config.yaml
arch: "unet"
model: "spectrogram enhancement model"
dataset: "telephone keypad tones over noise or synthetic speech"
train_examples: 39062
noise_aug: 0.002
n_mels: 64
hop_length: 160
input: "log_mel"
win_length: 512
task: "enhancement"
loss: "l1"
norm: "batchnorm"
activation: "relu"
pixel_unshuffle: 2
widths: [64, 128, 128]
blocks_per_level: 2
block: "plain"
attention: false
upsampling: "transposed_conv"
init: "torch_default"
optimizer: "soap"
beta2: 0.99
lr: 0.0027
beta1: 0.95
shampoo_beta: 0.99
eps: 1e-08
precondition_frequency: 32
max_precond_dim: 1024
merge_dims: false
one_sided: true
adamw_lr_other_params: 0.00085
steps: 9600
batch_size: 256
epochs: 62.9
lr_schedule: "poly"
final_lr_fraction: 0
warmup_steps: 1920
weight_decay: 0.1
adamw_weight_decay_other_params: 0.05
Rows from block 6 of a small spectrogram enhancement model, named by matrix and row number. Each number is 500 + 25 x the weight over its row's rms, rounded and kept within 0 to 999. All counts start at 0. Numbers have three digits each. After the name is the row's rms in percent of the matrix's.
Before each channel's rows are labels from the 100 clips, of 14848, where the channel reaches its highest value: "top examples" is what is common among them. Only what is clearly more common there than usual is listed. The data: telephone keypad tones over noise or synthetic speech.
# conv: 3x3 conv (model.decb.0.0.conv.weight, 128x256x3x3, each kernel summed), inputs 0-85

top examples: thin (high-pass); number of keys: 1
conv.117 107:534501534540457506483462524450507491523482472510475468506473503462514491463519460519471483522568451507517502515499490500514528526503566517478517553523477521475453488467487535496501439469506478490563500536508517460526450512497516537451498471496495490521505485

top examples: reverberation
conv.25 124:476521502528526533520535487519501503477468499491509504497486486547511505498498470491498500460482470511522502514488533484491490498508478505468477451515485502507504499490506543493500508541518479503478528509518503485522482415496428517528496514483508486521448509

top examples: clipping; thin (high-pass)
conv.88 095:499501482523485520500462470455489482528456495479507487472477543503502510497476511497454487516527473507507493504504487507508497483541536497480505523505496504487493468513466505511512502507507515508498477509485490493491518551504521500501496494504509498496490512

top examples: speech
conv.98 108:493504487508507509540468473462503491512482499463531517479509555521460485458468514504447504505485517504521529484479485483504504525486509492477475539510503493493509480501481501495547493522526527509472493558483509504506506520512520495500505506508472494469504515

top examples: speech; rumble; thin (high-pass)
conv.22 118:482466538494506508530544535543476534477472522504512526542508487481521527460466514475553507503480507556524451522470490508501500517558525530487507489526555528523510507499536519510462520552487526481515506525504473468500440480512520505468462531565524539477489468

top examples: speech
conv.18 091:534478477496486480514464493467480501509491498480492517501521535503444501482510511487524488471476519504498514513481496502502492501526549477505527528492502522517498487473486484474513511503508477518512479530518509499506501590494530528583498510508491431484493497

top examples: rumble
conv.86 098:480530505512494523500504472470501494502478494486478503461512464477457514503503464480489522513498511493516508481453513469510460531450470515486500509445485502516522507517495496534483501444504510499494481450551508514498479444479469460465506502492513531491507487

top examples: thin (high-pass); rumble
conv.125 110:498472532480495543508525533488486500495451461511459516562523474443521540481484509457513558499517501491535458523463506510512505492543541537491546509517496522518528536460513524517457515485427531434552466481486499491492472424484483489495476522493582566469493511

top examples: muffled (low-pass)
conv.79 091:533517494513465507483480519502536477523556491470517468476472489522503458466546487522504486476464500481482516501509504491521520511505471468509492529524482457477481460564500485508548458451540483531487486482523510501504508547480544499491515481483480455492486497

top examples: white noise; thin (high-pass)
conv.100 100:462446536478468502491517538550482521473469515489475520482537434462445519542510483470479542504496507507508461494424450506484489492516470534482500502480514508525530551508511477525458501501445508453519449521513532507476447516492506481460480496516573585483510468

top examples: thin (high-pass); white noise; number of keys: 1
conv.37 103:487453526480511480473556532490479508477476536493493507507486470522481513499507481495491460552492480507540471442479441491472486462419534470537415491486529521532529531506521462486486519520551532493482544450540471490492510497498508529459464516516495488495495480

top examples: mains hum
conv.48 080:515483461519499539514485513495534456519476494454470505461474518499484487518481486473482506472498427484501516547451534470518551525550488485500492527562495469471471520482461499536514549513485521480477450470470519494526487495522509484556508498474505506464468536

top examples: mains hum; speech
conv.74 105:458512492523496538472499484436491497515504460519493525490453548488499512518544500484464519515563487517505511533508550468490501505515525516453545525542485512487512516462471539468506532491526503495515439500468556475552500463527474536489488510489492492476447544

top examples: speech
conv.34 103:512493504457518474482504498491507496513539521504486510531499526532493489450525490500524472484505498510504519496480504493498500534450488495515497492515506489516483472504519482526530482500536490516516516547510486525497516533516525489504497502530479462505508520

top examples: speech
conv.95 105:463502539478515521499487490476494506485485476490489508503471565486459530481513497515477507508486511517510515482521507451505477560517550501445520532443518518507503492487484525462492507530524499498449484527553512477485486509487520501494492511467480489515446496

top examples: muffled (low-pass)
conv.9 100:483507447537540533479526443520496493481539494499503500478472492501516511533500484477522504467484503512498506505514550476491482519450422499475476442505483468490507496517521504513504506474506510506484521459517498509528517435503434471533508498503474504489489537

top examples: rumble
conv.6 088:490512457508477500484525488497504508502495476515468513515495472514472499530509482460493542498489528503494526487464516480514442492467442522492523486532501489513518499483508448494518495487493493489463463465524549550507516462506434472462513502509538527437482522

top examples: white noise
conv.65 116:510471456495490474508496509574495516487489541448514502461528513547511492539470520501488553476404490491466485481482472490491481488542433451532433463496550475505484490550502444514532487532476456533464524517500481522454535597488533491536501512511507472497497500

top examples: speech
conv.2 110:507467455480486474509442484484508488517504513471477506462505543481439505553493512504450553528551499499475499517489486508489496491547489487489530547494513493486487508499464477516509513496473496492487407511443524512489508602538521497518504495506520494464500492

top examples: mains hum
conv.57 110:498480429504472519521494444478481501493487530455496527463493519477501523498457513470479491490524491506505497505478497483489470458483498511480486486545490471495517506484505471532512527493471536490492466475459531497495525493520459482513476506502538532446477533

top examples: rumble
conv.55 110:514490500485554501503473473519532476490536499485483504498504517485444484489447482509511549483490528508512504530491542473499501555497435516488511518464506481495486474525478493516517506499484507490477494535474476494480488505548483474550521483532469480461497511

top examples: speech; clipping
conv.99 124:503500531484530525520500504446485512510426483501507517549479549506486532441504500484478485522516472533551495521456533496506513567461558518451532528529515563511501503449485563459495482523520511454525515555539511474525457496515497499542473509472477453506496546

top examples: reverberation
conv.73 101:503520497523515518487515519517518505470513481497491506497487484539523508478540457481509491460477478502505512500469563468477511557451471527473481466541489492513521512496507541514508494512532469509496547489517530482531456441494482497563493512469473435508464528

top examples: thin (high-pass)
conv.64 103:503521472471516512543516487495493514458489504485533527511547496507521520466435537467505494510484551507492491467505502522476506494447462525514496452511485486524540530458508488463469547521454536460441482462503564502480485452518427452506485505503498517495529529

top examples: reverberation
conv.121 108:482499488517518508512516512520497511486543505510530512510503468529523507496528482481558480462506513503523513510477542488487491491490463535490505430569478484511515497503527509491508491484524514514519545489483514515544484427495452525531494510518483511514503499

top examples: thin (high-pass); white noise
conv.3 111:510503463543518434513493549513499507510463507537480539545492533571505504515466505492472506551519486506497495509518491488495509481496499499545494520550545505506464505474493451467513505536543488493451491535465538484489512515573513541527471514496457463489471544

top examples: speech
conv.23 098:484514514516479520510492491469506496528455491483536485490470542521513500495499517511453477533502498492510498493514473509513512483518520488485509522514502509491491476517476518513502487508527518502500483515469492490498513547497538522431495489475515517505494508

top examples: mains hum
conv.4 097:488484474469443524481506476485500501515517526485495509448517485509528503548531502478509475493500481482471495541486526489504492427456484501502456508503486481501505510528474467546521548455482517490524506427478502509566506497483505470486488498507538536479519509

top examples: mains hum; number of keys: 2
conv.45 075:492488467497537542506504504530526497490466506512531499539488545501516498533488492484486521539449543477486509501494535423483518533466472500520489534526521486516528516467476468542504506504463527461471526518495525527510504488487468505496519497519513524467493537

top examples: number of keys: 1
conv.44 118:516518526482509475512500547520507494509518476535511500516514458489507493498508515488547489516512530483483503533494498524506506510439496523533520529466518516500484514508509476496503506517493505488524484483496492536502507476511513495477517489555485502502547459

top examples: number of keys: 2; number of keys: 1
conv.11 103:494483518516473520486518556503525472499486475466446495505479471502432488524503449502500532535506460475540512486453461419510506489416487517516489529514512483505490531515462450546490523487510527464491457505555540479498458472485473492471484495450488536473492504

top examples: number of keys: 1
conv.24 078:541510497521502479522466499515517484524508484547513464516519492495533469504490538514535467449469505494461511554538509555520541450533522490540519474494466509493486462491509500493504513526475494536527493474478461496500535506533527493514542472529494491517518492

top examples: thin (high-pass)
conv.31 083:492492478501533553519542483496496519476483502470511516505484493462494522497482512470537540492497496540496437503482515501486495542499513510483521520485512553500503515537511519523463527499513549465489476468486489492520427470510468498512476530553492486439486475

top examples: speech; muffled (low-pass)
conv.89 100:519520563494512532483515515493484521495519505460535504521469528486572523438541515486557471498476484538505451515489526496510495574461533513456504541497527534482511502540524566538507498465541528490541513510526439493508458462495563488446470518502466480470535510

top examples: number of keys: 1; thin (high-pass); white noise
conv.68 108:517511465505450493494436464505480512494511545442496528408515521502527510500566491498506463482505501483459497495478517491481515491502503494476455524509500517500488497498500482508535531543465476532491515486508519519524501550488545492509477505511471478513522478

top examples: white noise; thin (high-pass)
conv.84 113:512494534477482521505523475517505505482503521453514501432516513500474500477515510506491501472435517523501498509465510516527486548491465493453458534481502532488508480547507539502532475532505496513484495503500458505519456552474525512523507488540530499489497462

top examples: number of keys: 3
conv.50 132:529484507485537503495514536520525482495535467523521492520496447470495497545483516493537537533488575476474508514517500516511502491458445502527525510490493501494499509533474479516501491482462521502525475478453499497509501484530475517513540497520480484461520456

top examples: speech
conv.127 102:505487517493499517513469526479503495508510485483526473493485528483463484472493514519467506516472519507515519499501488507505501523500514505488492536495497501500500472503490496466509484485490516492486476544491496472471488551499520513493516490511488516490497507

top examples: number of keys: 3; number of keys: 1
conv.83 106:493511543520507507498519524516509490503483494517532486512504473497490498522510503509509505541486547489487501483520486494500495485499487540497505497466490530495508508529516496492482482498516501522516469516482499481489485494508489547462521505506491504527485485